python train.py --image_size=64 --encoder_head_dim=32 --encoder_num_experts=8 --encoder_shared_expert=false --encoder_width=160 --decoder_positions="sincos" --decoder_cross_attention_every=2 --max_precond_dim=1536
Rows from block 7 of the text decoder, named by matrix and row number. Each number is 50 + 10 x the weight over its row's rms, rounded and kept within 0 to 99. All counts start at 0. After the name is the row's rms in percent of the matrix's.
# fc2: MLP down (decoder.blocks.7.mlp.fc2.weight, 320x640), inputs 320-479
fc2.206 113:46 60 48 50 35 59 49 55 59 48 48 55 45 50 52 58 39 61 56 65 47 49 52 48 44 67 56 55 39 53 57 37 39 49 43 46 32 35 37 32 93 47 55 43 44 47 58 43 51 34 44 55 52 33 38 40 51 46 52 47 37 40 34 60 41 38 56 46 37 72 51 59 43 55 23 34 52 48 56 45 57 56 56 51 45 48 46 58 54 57 58 56 30 45 40 57 57 61 45 61 35 59 74 47 63 50 64 65 26 53 44 27 58 56 47 42 46 68 50 44 58 63 58 47 41 58 43 50 39 33 52 58 57 38 47 59 37 20 46 45 53 54 41 67 47 41 46 53 46 67 54 44 51 46 43 78 49 52 44 49
fc2.207 118:56 49 61 46 24 44 65 60 46 47 51 51 51 49 43 42 44 70 52 54 57 37 49 62 54 76 45 59 48 60 46 49 52 51 55 29 46 41 41 56 36 58 61 45 68 51 39 55 53 49 51 44 44 35 62 50 47 66 48 62 50 44 67 47 55 48 66 48 46 15 64 51 56 47 81 47 62 35 53 46 43 57 58 50 59 49 50 54 45 55 43 72 53 41 55 39 63 56 63 49 54 57 43 54 53 39 61 48 64 42 67 43 46 38 54 42 45 45 61 56 67 53 45 51 56 45 55 37 45 40 40 56 48 52 44 62 52 72 62 30 50 25 53 44 54 54 40 71 46 34 60 51 59 45 49 82 49 35 33 40
fc2.208 094:37 51 40 33 51 41 55 54 47 50 46 44 52 49 42 61 59 53 47 66 58 45 64 56 46 47 45 39 52 45 50 51 60 39 61 58 60 55 39 44 42 51 47 60 63 49 47 62 58 64 52 58 54 49 63 44 52 46 48 53 57 40 35 43 71 32 52 56 45 57 55 55 49 50 49 56 39 52 52 45 31 54 70 27 45 52 49 68 43 43 43 59 53 61 62 17 53 58 65 46 76 43 67 68 68 55 60 41 52 53 43 65 61 38 46 52 48 43 69 44 51 52 60 52 57 49 51 53 60 39 64 49 58 40 42 71 51 42 47 41 41 51 54 62 42 47 55 41 41 64 51 42 47 50 40 56 53 37 70 41
fc2.209 099:51 42 67 28 53 44 66 54 51 48 55 36 51 56 45 51 55 57 42 53 57 42 54 49 50 48 64 54 40 35 48 53 52 39 37 52 52 37 45 56 41 50 44 63 58 51 46 38 51 29 42 55 38 41 66 50 56 53 66 53 47 43 88 48 74 39 53 50 63 35 50 42 69 49 53 62 62 56 43 50 46 39 65 42 44 60 55 57 42 53 48 41 78 53 58 70 43 61 49 69 36 47 49 46 56 39 38 38 40 46 49 54 82 59 66 55 47 55 55 59 61 54 51 59 62 44 57 44 34 45 45 50 41 80 46 50 52 54 62 75 70 42 61 35 41 59 45 54 51 45 50 42 45 48 45 57 58 49 70 55
fc2.210 092:47 37 54 56 72 39 42 51 36 54 50 60 62 34 57 64 50 47 54 39 68 47 43 47 63 75 43 42 61 46 50 55 44 35 53 34 57 44 50 49 52 52 64 42 64 65 42 50 41 52 46 48 57 46 66 46 49 56 36 56 40 61 56 39 50 42 59 58 80 33 61 47 56 52 81 55 64 43 48 51 49 49 61 46 36 36 69 39 32 39 49 60 31 29 42 71 43 47 47 53 43 62 29 51 39 47 71 50 48 50 52 50 78 57 45 48 48 37 59 47 60 57 38 33 50 60 46 41 43 57 58 55 61 43 57 39 42 51 42 63 57 42 57 44 54 50 58 50 53 45 46 45 48 43 54 61 53 54 28 69
fc2.211 098:47 57 68 39 61 49 34 42 81 55 55 65 52 56 64 49 66 54 54 75 53 50 61 41 45 65 58 53 46 53 41 37 62 69 56 72 47 54 74 41 51 51 56 47 49 50 57 41 40 55 55 41 50 45 37 49 63 52 47 49 59 59 57 62 45 65 52 57 63 29 51 51 52 57 58 46 50 55 51 42 41 35 52 49 52 67 37 65 59 52 55 46 70 58 32 58 60 50 46 58 59 49 44 43 50 48 61 47 58 48 52 57 55 31 34 42 32 54 49 54 64 61 52 58 49 52 54 52 46 39 58 42 52 41 46 45 39 36 68 55 45 57 40 46 57 38 54 58 44 47 40 49 27 43 54 58 48 49 18 60
fc2.212 097:44 42 46 49 96 37 49 39 38 56 41 33 48 53 43 54 65 38 46 47 52 47 63 57 54 57 54 54 46 57 48 41 51 47 46 66 68 52 66 62 76 49 50 58 58 46 53 45 66 56 54 35 59 51 69 41 51 54 41 72 66 45 45 44 59 44 24 61 43 50 41 50 48 44 46 58 32 30 55 52 35 57 63 51 63 46 56 51 32 55 55 24 50 34 45 41 54 53 43 43 34 57 48 35 53 46 45 43 58 63 40 65 64 62 46 59 49 45 53 54 50 58 55 61 43 46 43 50 51 45 45 49 58 46 53 23 47 57 44 36 49 56 45 45 50 49 47 46 44 58 39 57 33 49 52 69 41 31 23 56
fc2.213 104:49 51 56 42 36 47 41 39 46 50 50 56 44 50 53 56 35 58 51 43 51 60 47 47 47 76 35 41 44 57 39 55 48 51 38 58 62 54 13 50 76 66 59 54 36 43 35 63 50 48 53 26 37 52 53 53 59 56 54 26 54 62 50 79 67 62 61 69 44 58 39 58 39 48 36 50 47 53 49 55 63 56 52 45 32 43 52 50 42 55 55 52 51 52 63 20 53 54 49 46 52 39 53 52 52 51 55 44 63 60 45 41 54 53 55 39 40 33 43 48 46 49 43 51 43 54 39 56 60 50 63 51 61 45 53 67 40 58 46 46 40 50 61 50 54 38 54 50 52 44 41 49 52 52 51 09 59 56 59 51
fc2.214 096:66 40 45 55 44 39 23 57 58 52 50 57 50 55 56 68 60 46 73 40 48 54 60 46 53 58 57 29 51 32 53 47 56 57 54 45 55 66 63 45 54 21 46 36 47 62 46 58 41 46 49 36 46 54 38 43 56 29 47 57 54 54 44 48 42 44 40 55 39 73 50 43 42 66 51 72 58 62 46 50 19 40 48 43 39 43 33 60 54 58 52 53 40 43 56 31 31 52 44 49 60 41 57 67 46 55 35 43 53 48 66 64 49 48 47 46 57 28 28 42 51 42 35 54 56 54 54 51 66 32 40 40 33 38 38 57 42 45 50 26 46 44 42 37 52 63 46 65 48 32 52 41 51 53 50 39 55 52 44 45
fc2.215 095:49 53 52 56 31 51 53 53 64 57 44 48 55 48 60 58 47 71 59 55 50 48 42 62 49 30 66 39 53 51 43 57 45 57 53 40 40 52 42 59 66 65 53 59 60 46 59 44 50 53 42 48 80 45 54 49 56 49 39 36 48 58 73 63 67 58 52 60 63 31 61 61 47 50 39 56 67 54 56 52 59 47 55 47 49 55 43 67 59 48 48 61 79 62 52 38 44 44 57 64 73 58 50 58 51 50 56 71 17 53 59 49 55 55 35 53 40 43 68 66 39 57 46 58 66 49 55 56 50 64 72 54 38 46 55 46 42 57 51 27 55 56 57 47 57 37 48 53 49 47 57 56 67 38 47 31 46 47 49 46
fc2.216 094:51 48 54 41 56 44 61 61 49 43 62 63 62 60 37 41 50 56 39 41 43 45 57 54 61 58 44 50 49 76 40 57 46 52 53 56 56 58 51 43 51 39 64 58 43 46 50 33 52 38 49 33 52 71 39 53 63 51 44 54 37 67 33 64 75 51 45 43 34 34 46 56 32 61 56 59 49 54 55 44 42 44 53 39 51 42 49 55 54 49 52 60 56 41 41 51 40 54 56 47 49 56 57 62 32 75 53 41 39 38 28 66 37 81 46 53 55 58 44 50 44 38 53 53 43 52 54 38 58 57 55 54 60 63 35 43 66 53 42 64 53 32 57 48 58 46 55 65 52 67 50 43 42 58 54 66 48 39 59 44
fc2.217 083:58 49 47 22 52 59 69 57 63 40 49 49 51 52 41 52 53 39 49 48 57 42 37 61 43 56 28 42 39 43 36 46 52 52 44 64 61 36 53 59 85 48 62 41 62 51 47 42 54 40 51 62 57 35 55 73 49 46 50 59 41 42 60 61 51 35 47 54 56 31 46 50 73 63 36 39 65 71 64 63 45 53 52 63 63 46 43 44 55 46 38 42 39 48 41 37 41 63 44 56 25 52 41 36 29 63 43 47 27 43 56 40 65 55 57 59 58 50 47 30 26 35 49 54 49 55 54 46 57 60 71 43 46 60 46 59 54 23 54 48 57 47 43 48 59 58 56 52 58 45 43 57 53 43 46 42 56 48 46 60
fc2.218 094:59 39 37 30 30 51 61 50 40 50 39 43 50 51 58 35 40 37 42 58 53 59 50 63 47 42 51 60 42 53 38 54 36 52 42 32 36 40 64 52 68 50 62 46 44 44 53 58 61 64 58 52 31 61 66 52 40 43 54 36 45 25 55 53 40 50 54 38 37 47 33 63 57 44 59 44 45 24 55 48 47 62 53 37 47 32 55 64 61 40 47 59 58 43 54 62 68 46 55 51 58 60 56 46 45 51 53 61 29 48 60 60 82 56 50 59 53 69 43 47 53 39 47 40 44 59 47 60 55 46 49 40 43 65 47 30 71 65 53 56 46 55 46 53 40 56 51 48 37 51 53 43 49 42 54 35 56 23 45 32
fc2.219 099:46 55 50 57 51 40 35 45 46 43 52 35 51 73 60 72 49 39 47 60 58 34 61 66 46 57 45 36 41 43 29 63 36 48 54 46 39 28 58 51 32 31 59 48 41 43 58 44 52 48 60 47 52 62 53 59 59 45 51 47 47 39 59 43 46 63 59 58 52 48 22 60 55 45 36 68 51 52 75 43 23 50 64 48 28 51 57 48 40 52 51 35 41 43 53 66 40 63 60 57 40 43 61 45 45 28 56 28 86 45 46 50 50 59 44 41 55 41 51 56 69 61 53 71 45 56 53 52 60 34 49 51 61 32 36 30 33 61 56 32 41 61 43 61 50 63 56 51 43 59 57 38 54 53 62 34 50 29 41 52
fc2.220 098:48 55 55 38 66 61 28 51 42 52 47 43 41 57 67 52 44 44 47 44 62 42 35 47 56 70 33 44 29 51 40 68 51 60 46 54 30 44 80 33 14 65 58 47 49 60 49 63 59 38 45 56 61 43 53 56 54 56 74 52 42 58 61 70 46 48 50 54 59 39 63 45 57 39 64 42 47 55 55 56 65 57 52 71 70 69 55 68 60 45 41 57 71 50 33 65 58 52 48 47 60 54 46 45 47 70 55 66 25 36 58 58 48 61 49 48 54 34 44 50 44 49 46 55 54 57 52 58 57 66 45 60 46 57 54 76 42 65 51 57 66 48 71 60 52 55 50 57 54 44 48 55 57 50 61 53 52 37 48 50
fc2.221 096:32 48 42 86 84 58 75 57 33 62 41 49 48 52 50 41 33 46 49 41 56 64 57 62 55 70 52 57 46 52 39 32 25 50 48 63 55 39 64 52 87 54 58 45 41 56 54 35 54 46 41 54 43 48 31 51 51 55 31 47 58 46 50 47 49 43 35 38 47 76 49 52 45 66 43 64 45 66 48 50 57 39 64 57 34 47 47 46 44 42 42 48 53 54 61 38 53 47 53 37 46 48 64 48 56 65 38 59 38 48 52 34 25 41 52 54 57 52 61 68 43 51 45 55 55 51 47 50 40 57 48 42 47 66 59 44 59 51 43 12 55 54 44 31 49 64 58 44 58 58 39 42 52 49 60 46 54 51 61 59
fc2.222 101:43 61 53 30 40 45 57 59 48 44 50 52 55 59 44 60 47 49 44 61 65 45 53 55 60 34 49 59 53 62 52 55 54 48 45 53 58 48 55 53 45 58 66 44 58 39 46 46 45 31 56 45 60 52 39 50 57 37 45 39 44 50 87 56 58 59 72 36 51 38 50 68 64 43 40 53 61 53 44 57 59 59 64 52 47 57 69 51 35 49 52 26 65 40 63 49 53 50 55 42 42 59 26 38 58 63 57 48 22 57 56 24 32 50 50 45 25 55 33 56 47 54 54 69 58 49 47 32 37 46 59 59 36 42 45 36 58 61 56 39 61 53 51 58 60 45 59 48 42 50 54 49 55 56 58 41 48 48 63 57
fc2.223 098:42 35 33 66 27 57 56 48 49 47 42 37 59 51 59 56 54 50 39 34 46 50 54 55 45 32 48 60 49 48 49 58 46 51 53 47 50 59 56 59 16 38 52 54 67 57 48 61 46 51 60 42 55 46 64 44 54 60 28 41 61 42 66 55 47 53 60 44 61 27 58 51 52 49 55 47 55 52 54 65 50 62 44 51 37 60 40 47 58 45 59 55 48 38 48 38 56 43 53 54 47 53 55 37 66 52 50 54 73 38 49 33 31 44 56 49 64 55 39 55 51 58 59 54 46 60 60 49 25 52 50 63 53 38 51 37 27 61 55 49 54 54 54 44 54 46 49 62 50 24 60 45 63 50 47 61 47 52 59 52
fc2.224 097:59 61 50 66 40 63 56 38 39 50 49 52 45 44 65 72 39 61 27 52 64 43 48 54 50 57 79 40 44 57 54 34 34 59 59 62 57 52 37 50 72 44 50 42 44 39 60 40 48 50 44 54 40 49 45 43 50 69 55 59 57 38 62 66 49 57 52 55 53 32 48 54 49 39 41 52 55 27 45 49 49 50 59 56 46 55 42 39 39 43 57 67 65 56 46 52 38 48 37 48 60 54 70 58 52 58 42 62 79 42 50 22 34 41 49 41 67 48 60 38 54 26 57 48 57 48 47 57 57 47 52 45 47 49 75 41 52 59 63 38 50 34 49 44 50 43 53 50 50 49 52 40 58 45 49 38 57 70 40 41
fc2.225 104:57 43 67 43 41 41 45 51 49 49 52 46 52 49 50 50 48 57 44 50 50 39 58 63 56 41 55 46 47 51 57 57 76 57 56 65 61 36 80 40 68 63 48 48 38 40 48 45 43 47 50 35 65 36 70 62 68 40 37 48 68 54 50 24 61 33 62 41 67 78 58 60 52 56 47 65 54 24 43 54 80 60 46 70 49 56 38 77 59 36 46 53 67 52 57 44 75 44 59 51 74 59 35 49 46 37 47 57 85 41 60 48 64 48 52 53 59 54 44 39 50 50 57 49 45 40 42 52 49 44 31 55 48 49 56 47 82 47 51 53 56 67 59 53 44 52 50 51 39 52 55 59 48 46 45 59 47 33 47 48
fc2.226 095:67 42 46 25 45 61 52 59 38 44 55 52 57 50 39 60 41 61 50 55 65 41 30 53 51 36 56 57 56 57 53 57 53 53 49 37 60 63 49 60 54 32 47 38 59 44 57 71 54 54 42 38 56 44 57 43 49 66 44 53 54 56 21 48 37 62 42 62 63 33 52 45 72 45 19 64 66 50 50 41 45 63 42 61 57 60 48 47 42 45 46 85 59 49 52 59 74 46 34 51 44 30 66 68 51 56 64 44 33 55 58 62 29 46 48 54 53 56 57 49 39 54 40 61 54 60 39 50 50 50 59 45 62 44 43 45 49 64 44 68 49 56 52 52 54 56 48 55 71 31 42 46 50 48 53 67 48 69 62 46
fc2.227 087:56 57 46 50 49 66 53 54 54 60 47 57 38 51 49 49 56 62 43 43 53 41 37 57 47 65 32 44 42 72 42 54 57 50 39 39 48 81 34 30 58 46 48 45 46 43 52 64 54 56 47 50 61 43 41 33 52 46 55 59 55 38 45 50 30 48 47 56 43 33 38 38 43 55 40 52 67 52 55 54 56 51 52 49 56 28 47 56 50 40 60 56 50 43 38 34 40 51 49 61 50 35 44 50 44 47 69 54 37 38 54 68 48 48 54 55 64 50 41 53 52 43 50 27 37 48 47 60 39 64 43 54 51 40 51 47 58 47 54 61 52 40 48 42 58 53 49 62 59 57 48 49 55 52 48 45 60 64 54 46
fc2.228 115:45 47 40 41 75 53 52 56 53 45 45 54 57 61 61 21 40 38 56 39 52 48 63 48 46 25 53 54 47 40 51 44 47 48 38 59 62 32 51 44 20 38 49 45 49 53 50 72 54 42 43 61 39 40 61 43 46 27 54 45 54 46 84 56 44 43 43 50 56 25 39 53 54 44 57 43 44 53 46 54 63 52 58 58 61 48 49 61 42 51 49 44 57 42 48 51 32 50 60 42 65 48 61 45 40 51 42 49 48 53 62 48 46 49 55 54 51 44 58 39 57 66 46 57 41 53 48 46 46 56 55 53 59 50 40 33 57 49 59 58 35 51 37 58 52 53 45 38 48 55 47 46 41 50 46 60 51 63 44 63
fc2.229 102:52 49 48 41 88 43 57 51 42 49 48 48 52 50 45 46 53 63 65 48 58 62 52 41 53 83 85 84 41 37 41 61 44 45 48 35 74 66 80 45 33 35 55 51 48 50 44 53 57 57 43 57 51 64 35 52 43 52 58 78 54 56 68 47 47 67 61 44 68 40 54 61 39 38 46 56 60 43 55 45 47 51 57 54 62 40 65 53 53 57 53 21 52 28 57 58 42 45 58 70 50 53 36 41 55 42 47 43 55 59 41 58 65 38 57 44 50 40 53 60 46 39 50 49 51 45 45 51 39 60 51 61 46 53 42 25 64 46 52 46 49 50 42 50 42 66 49 43 41 44 54 61 50 43 36 47 53 43 40 59
fc2.230 105:48 41 46 26 55 51 60 50 48 45 57 54 50 28 56 43 69 55 56 56 45 55 51 49 47 54 54 56 46 46 60 43 52 44 52 66 57 56 37 49 42 40 52 49 54 50 60 52 45 47 48 50 56 52 37 49 41 42 54 58 41 60 31 46 38 46 49 67 55 60 55 53 49 36 60 35 61 47 56 40 43 40 51 51 30 50 61 52 36 52 44 64 70 41 16 72 55 41 64 59 48 57 53 45 50 48 48 63 20 64 47 35 14 65 43 49 56 58 33 60 66 42 41 43 48 56 57 60 49 59 46 64 56 56 47 52 55 74 45 48 52 48 49 56 35 40 51 49 66 56 41 45 48 56 55 49 44 49 63 40
fc2.231 096:63 53 56 58 34 60 48 52 36 56 42 61 52 51 53 47 50 46 46 43 42 57 58 46 51 53 52 45 53 38 59 38 41 51 53 36 77 36 32 50 48 66 51 36 53 60 49 42 38 49 47 58 44 44 53 53 53 70 53 48 50 57 42 46 46 33 36 40 50 21 66 48 64 51 41 42 35 48 49 61 48 49 57 39 41 56 43 43 27 45 47 36 44 52 50 43 56 37 55 35 49 36 76 61 66 58 32 52 64 61 33 52 62 43 56 49 59 64 53 56 43 52 54 54 52 44 50 39 50 55 36 47 60 71 28 59 61 53 42 30 50 48 33 54 56 65 58 46 43 44 51 60 65 48 54 61 50 46 64 49
fc2.232 093:46 45 50 43 18 49 51 53 73 38 49 43 55 59 61 62 49 58 58 70 46 48 70 64 52 38 45 45 45 47 52 71 58 47 41 49 56 48 38 60 66 37 56 51 62 51 47 46 51 52 54 35 45 47 59 56 45 40 53 51 73 50 55 57 38 32 52 60 62 27 55 60 35 48 44 49 66 51 58 52 33 52 56 60 39 53 53 41 55 52 50 82 65 30 58 36 65 53 58 58 60 51 48 48 43 60 63 59 41 63 48 35 57 40 53 50 56 52 57 40 49 53 47 44 51 58 45 51 54 52 56 49 50 34 43 71 60 66 52 47 54 54 52 39 55 45 49 59 50 67 46 54 41 41 65 58 51 53 44 44
fc2.233 100:35 56 47 29 47 46 67 57 74 39 49 47 51 50 60 49 52 65 49 65 48 47 45 72 47 48 56 35 54 56 53 57 62 60 59 61 43 63 34 52 43 42 52 35 54 47 60 59 51 47 55 29 78 46 58 66 45 46 51 51 55 52 61 53 43 60 43 45 64 70 31 46 48 46 65 35 42 18 58 47 36 33 47 50 60 45 50 54 61 65 42 43 67 54 44 62 44 43 61 46 59 39 46 49 31 56 49 38 43 66 48 40 49 49 55 46 44 38 56 50 45 38 50 56 56 53 47 39 49 51 59 48 65 49 41 41 54 49 45 62 58 42 48 53 56 47 55 53 49 65 58 58 46 62 57 72 42 53 59 47
fc2.234 095:49 48 55 30 39 42 62 41 62 40 55 46 55 55 52 46 56 51 52 53 51 55 49 47 49 70 37 55 49 56 66 60 39 51 56 36 38 55 23 38 88 47 63 40 40 49 54 51 43 34 56 45 29 63 47 63 47 53 54 56 48 48 45 48 61 67 55 43 61 67 37 42 60 44 62 64 66 62 54 57 36 45 55 46 44 78 50 38 53 44 49 57 69 56 58 43 59 57 44 55 50 66 72 49 58 52 48 48 44 53 48 42 54 47 62 57 66 46 40 47 43 55 54 81 57 49 43 61 59 47 38 59 58 60 54 89 31 63 34 42 40 23 59 37 48 50 53 50 47 54 60 53 54 30 61 37 49 50 44 62
fc2.235 109:58 36 52 39 70 41 51 48 49 48 53 48 52 50 56 70 58 57 65 56 53 44 49 47 52 53 51 58 51 41 50 41 27 47 43 37 63 39 34 40 50 55 48 40 47 47 52 43 38 32 72 64 63 36 36 47 44 37 63 62 61 56 60 45 63 74 59 42 48 41 37 54 54 32 29 60 61 51 44 48 68 48 50 53 49 53 50 47 57 48 57 69 45 51 64 66 43 32 59 53 36 44 37 60 52 72 57 24 17 49 39 43 45 53 54 49 60 60 63 54 49 49 49 53 51 48 49 60 61 48 62 41 38 48 48 40 50 48 36 72 65 65 40 40 62 42 52 52 44 50 53 44 51 42 60 50 47 62 37 42
fc2.236 104:64 34 55 61 33 30 39 58 67 45 56 42 57 49 59 47 66 68 61 49 56 64 46 55 51 67 38 58 57 55 38 49 57 60 45 61 24 40 99 43 54 47 40 46 47 51 51 38 51 50 53 55 64 58 58 60 47 43 72 36 42 59 57 62 36 50 50 57 36 53 32 45 50 51 50 39 41 42 60 49 31 57 52 49 50 55 47 47 56 45 54 58 58 51 45 51 45 52 50 58 49 53 46 54 44 30 44 33 39 43 57 58 53 55 56 47 47 54 41 58 50 61 62 49 51 52 61 57 61 57 61 55 52 41 53 41 46 31 66 41 47 43 45 69 56 65 58 50 49 51 52 55 56 45 46 23 42 40 46 50
fc2.237 114:52 53 54 54 57 43 55 38 40 53 43 31 48 47 48 46 44 50 41 62 51 60 53 46 49 59 51 64 54 54 59 50 50 51 46 62 44 68 13 33 42 60 58 55 56 51 61 39 49 63 43 44 72 56 23 51 53 53 64 36 44 59 29 51 61 53 46 51 57 46 55 61 62 55 34 48 49 54 42 62 55 50 62 54 65 60 57 65 50 53 39 55 51 47 43 54 64 42 37 59 66 54 53 54 45 36 67 38 42 67 60 71 37 72 49 53 49 51 53 45 49 62 44 54 45 58 54 55 48 61 45 53 54 47 28 52 39 58 51 58 57 53 43 71 51 57 44 49 45 54 43 57 43 40 52 60 52 48 66 34
fc2.238 097:41 51 59 17 58 55 49 42 50 66 46 33 57 35 38 54 46 48 41 55 56 56 37 42 46 51 49 52 52 63 36 28 36 47 46 36 24 54 55 53 57 66 44 45 41 44 56 52 54 69 45 41 44 66 42 41 55 45 44 40 37 53 67 49 59 32 49 45 42 35 58 46 59 56 55 48 37 55 45 56 41 51 46 57 64 51 45 51 48 69 45 37 46 49 59 41 40 51 49 44 29 49 42 49 38 42 61 44 54 39 47 54 32 62 40 51 58 48 32 53 53 42 43 67 51 45 48 41 54 40 56 52 58 45 40 39 51 49 46 54 55 50 47 72 52 48 49 45 52 52 60 51 49 53 43 71 48 47 69 51
fc2.239 100:49 42 52 44 54 61 45 61 57 52 36 59 44 44 55 47 57 48 59 64 48 62 51 58 47 93 36 53 62 52 47 42 47 61 52 31 41 43 34 62 35 67 58 48 54 50 44 54 49 64 32 42 63 45 60 61 60 39 27 35 50 53 51 64 52 45 41 44 50 18 56 62 59 46 58 37 42 59 43 56 45 51 56 37 39 54 45 53 57 38 67 63 70 53 49 45 59 48 58 42 43 57 20 32 45 60 31 48 43 54 43 41 47 52 55 42 53 61 37 55 49 55 51 58 46 43 52 45 61 48 46 50 50 62 42 58 33 67 51 63 45 37 42 60 50 52 40 61 59 60 43 36 42 55 67 48 45 62 52 60
fc2.240 094:55 42 39 69 74 37 54 58 54 46 50 55 66 49 51 58 49 48 63 52 46 44 40 45 55 49 44 50 49 56 50 43 39 55 50 33 26 61 70 44 46 59 51 57 50 45 50 65 61 52 43 44 53 47 24 36 47 62 57 45 35 76 24 49 47 74 53 50 45 32 43 46 56 63 44 42 50 41 48 61 38 53 42 64 39 55 43 32 63 43 49 43 36 61 53 51 39 40 46 54 50 49 36 53 41 39 69 61 47 43 50 53 56 70 54 39 41 35 37 59 51 58 56 53 47 54 49 42 60 60 53 58 50 63 50 28 53 40 30 50 69 57 49 34 45 44 55 36 34 42 52 61 64 50 33 92 61 31 43 42
fc2.241 087:55 57 35 29 41 43 38 52 62 58 64 71 44 38 47 64 41 55 34 55 63 65 61 54 37 51 37 61 52 44 49 42 46 45 67 62 66 77 36 38 55 59 44 43 48 43 60 47 57 40 56 53 53 57 46 61 43 54 47 29 53 56 65 48 43 59 51 59 50 66 41 33 41 64 55 41 47 21 51 55 47 45 49 39 55 54 39 66 57 58 46 43 57 58 47 53 63 54 41 56 43 49 31 41 60 60 41 49 45 40 35 40 34 69 45 46 52 56 52 55 47 39 61 71 54 43 49 43 49 44 49 58 44 47 40 31 51 54 44 55 39 48 51 66 59 57 53 34 57 48 46 57 63 36 53 49 49 43 45 49
fc2.242 099:61 51 59 30 63 51 56 48 48 34 42 39 51 50 52 48 36 55 51 44 54 56 32 58 58 40 49 53 40 54 32 37 50 41 44 33 48 72 38 51 43 41 45 54 49 53 42 57 56 60 48 58 24 34 44 59 59 43 65 52 51 61 49 65 52 50 52 53 55 33 50 52 59 47 42 65 44 57 50 60 74 46 51 48 45 58 52 36 66 50 58 60 53 46 34 42 42 42 54 48 59 49 61 53 43 44 50 60 54 50 70 45 45 56 48 52 71 45 59 30 42 66 48 32 42 56 58 49 37 63 68 63 49 41 53 48 49 16 55 75 66 50 49 45 36 51 43 60 58 53 42 55 47 43 47 60 60 63 56 44
fc2.243 086:47 58 36 34 58 35 48 47 62 42 48 55 54 47 38 59 55 39 32 60 44 49 72 46 49 69 34 40 48 42 58 48 42 50 53 43 53 42 50 38 93 53 58 48 47 51 47 53 55 40 61 58 30 43 48 55 52 35 71 71 53 36 68 59 47 61 54 50 65 62 42 63 43 49 41 50 61 56 63 49 51 52 50 35 41 71 58 33 38 53 58 57 39 30 47 56 45 56 58 66 46 69 44 52 62 48 36 45 59 68 46 49 59 36 45 60 63 42 66 34 55 70 48 30 66 52 42 47 38 35 56 50 38 58 33 55 41 79 52 73 55 56 57 47 40 53 46 53 48 60 56 58 32 49 48 40 43 40 31 60
fc2.244 093:51 61 66 33 48 56 49 49 34 45 54 45 54 46 60 61 49 38 47 56 53 51 50 41 54 58 46 48 48 38 31 49 57 42 44 59 65 61 70 50 42 65 55 45 47 48 58 32 50 53 53 33 58 71 32 38 51 48 56 45 46 48 54 37 58 57 55 56 77 73 35 54 54 59 47 59 53 50 55 41 59 51 60 38 50 53 49 46 36 49 57 46 56 59 71 46 47 37 55 62 52 64 38 41 59 50 52 44 68 33 50 32 65 39 49 45 37 62 50 49 73 36 51 49 42 61 43 57 42 38 42 56 52 43 56 40 54 48 47 31 41 51 49 50 51 54 41 47 54 35 52 43 43 46 47 55 52 37 46 50
fc2.245 106:54 53 48 52 66 38 89 48 58 39 52 32 42 53 49 66 56 59 66 54 48 63 51 58 64 74 42 39 45 48 55 61 40 55 44 56 54 53 61 49 63 55 45 62 47 47 58 42 41 39 45 54 36 35 46 47 60 51 53 57 42 59 60 52 38 40 53 52 41 50 47 43 57 40 36 49 54 55 40 49 54 44 44 40 47 45 45 51 46 64 47 55 52 41 50 61 44 41 41 45 46 45 53 57 50 54 31 59 46 63 46 50 64 50 56 48 46 47 52 51 53 40 39 53 48 59 56 50 44 53 50 50 48 56 47 59 59 56 47 58 44 58 54 39 54 53 52 53 50 45 57 52 48 44 43 88 36 49 56 52
fc2.246 102:43 57 23 48 54 47 36 51 61 56 51 50 62 51 64 47 61 56 46 57 39 46 47 46 39 49 61 60 52 28 40 59 58 58 56 61 52 69 71 54 31 49 47 50 47 50 53 42 44 55 54 50 64 38 66 57 41 54 61 58 51 49 52 55 36 32 50 62 55 56 48 50 58 43 46 41 42 18 53 55 67 60 44 58 55 57 41 58 52 57 39 26 57 63 39 48 61 58 42 61 45 74 62 45 51 50 68 59 41 42 54 50 54 43 68 50 36 60 62 54 57 50 50 34 50 46 56 41 49 60 43 52 37 61 42 36 39 61 56 57 52 57 54 45 49 46 48 44 55 47 53 53 48 40 49 66 44 13 31 55
fc2.247 100:31 45 19 44 45 51 64 56 54 48 49 58 50 49 42 58 67 39 58 58 41 54 43 42 52 84 43 42 52 53 40 39 55 40 44 59 71 64 63 48 37 32 56 47 55 45 54 50 50 44 42 46 75 51 36 62 43 46 56 43 62 60 54 68 40 51 45 53 51 53 51 60 59 53 56 63 44 62 38 37 34 54 51 42 49 63 53 43 51 55 39 39 35 61 37 54 47 22 37 51 45 53 55 43 61 62 39 51 74 42 43 37 39 60 49 52 47 60 50 49 36 46 44 27 41 56 53 38 71 52 56 55 40 47 44 38 51 62 44 63 47 52 52 47 44 49 35 59 62 56 32 53 52 59 53 63 47 46 57 43
fc2.248 097:61 59 60 63 71 35 51 45 64 38 48 36 43 46 46 45 49 66 57 51 61 49 59 55 65 63 47 58 42 62 44 76 67 50 58 77 59 54 72 39 36 28 47 40 36 48 50 50 46 52 52 43 32 50 63 51 51 43 42 50 47 52 53 51 46 66 51 47 56 71 49 47 55 61 51 41 48 43 46 46 57 44 55 49 51 54 43 45 53 43 44 75 53 45 39 60 43 55 45 42 61 69 49 47 62 31 37 50 60 54 52 38 49 51 58 37 54 49 40 46 65 43 56 54 59 51 54 45 35 48 51 48 60 44 54 55 62 45 35 49 62 63 68 37 53 49 58 59 40 43 60 39 52 69 40 54 45 61 42 56
fc2.249 110:43 36 36 45 52 49 53 49 41 52 38 60 36 50 60 57 34 56 43 55 48 51 42 57 63 15 38 57 55 48 67 52 60 41 55 36 61 44 51 48 15 58 53 54 45 46 48 63 43 46 49 61 70 42 13 37 48 56 53 38 56 51 58 39 52 75 46 44 21 48 64 49 43 82 61 45 34 55 43 51 52 66 63 45 55 52 44 64 48 57 48 51 46 53 41 49 38 43 46 44 32 45 39 48 64 60 60 39 40 60 42 69 57 61 41 34 58 51 52 42 56 39 55 39 55 38 37 56 53 47 56 50 60 46 52 39 50 46 48 65 35 40 38 62 47 59 60 42 66 55 64 55 56 54 55 23 51 22 45 42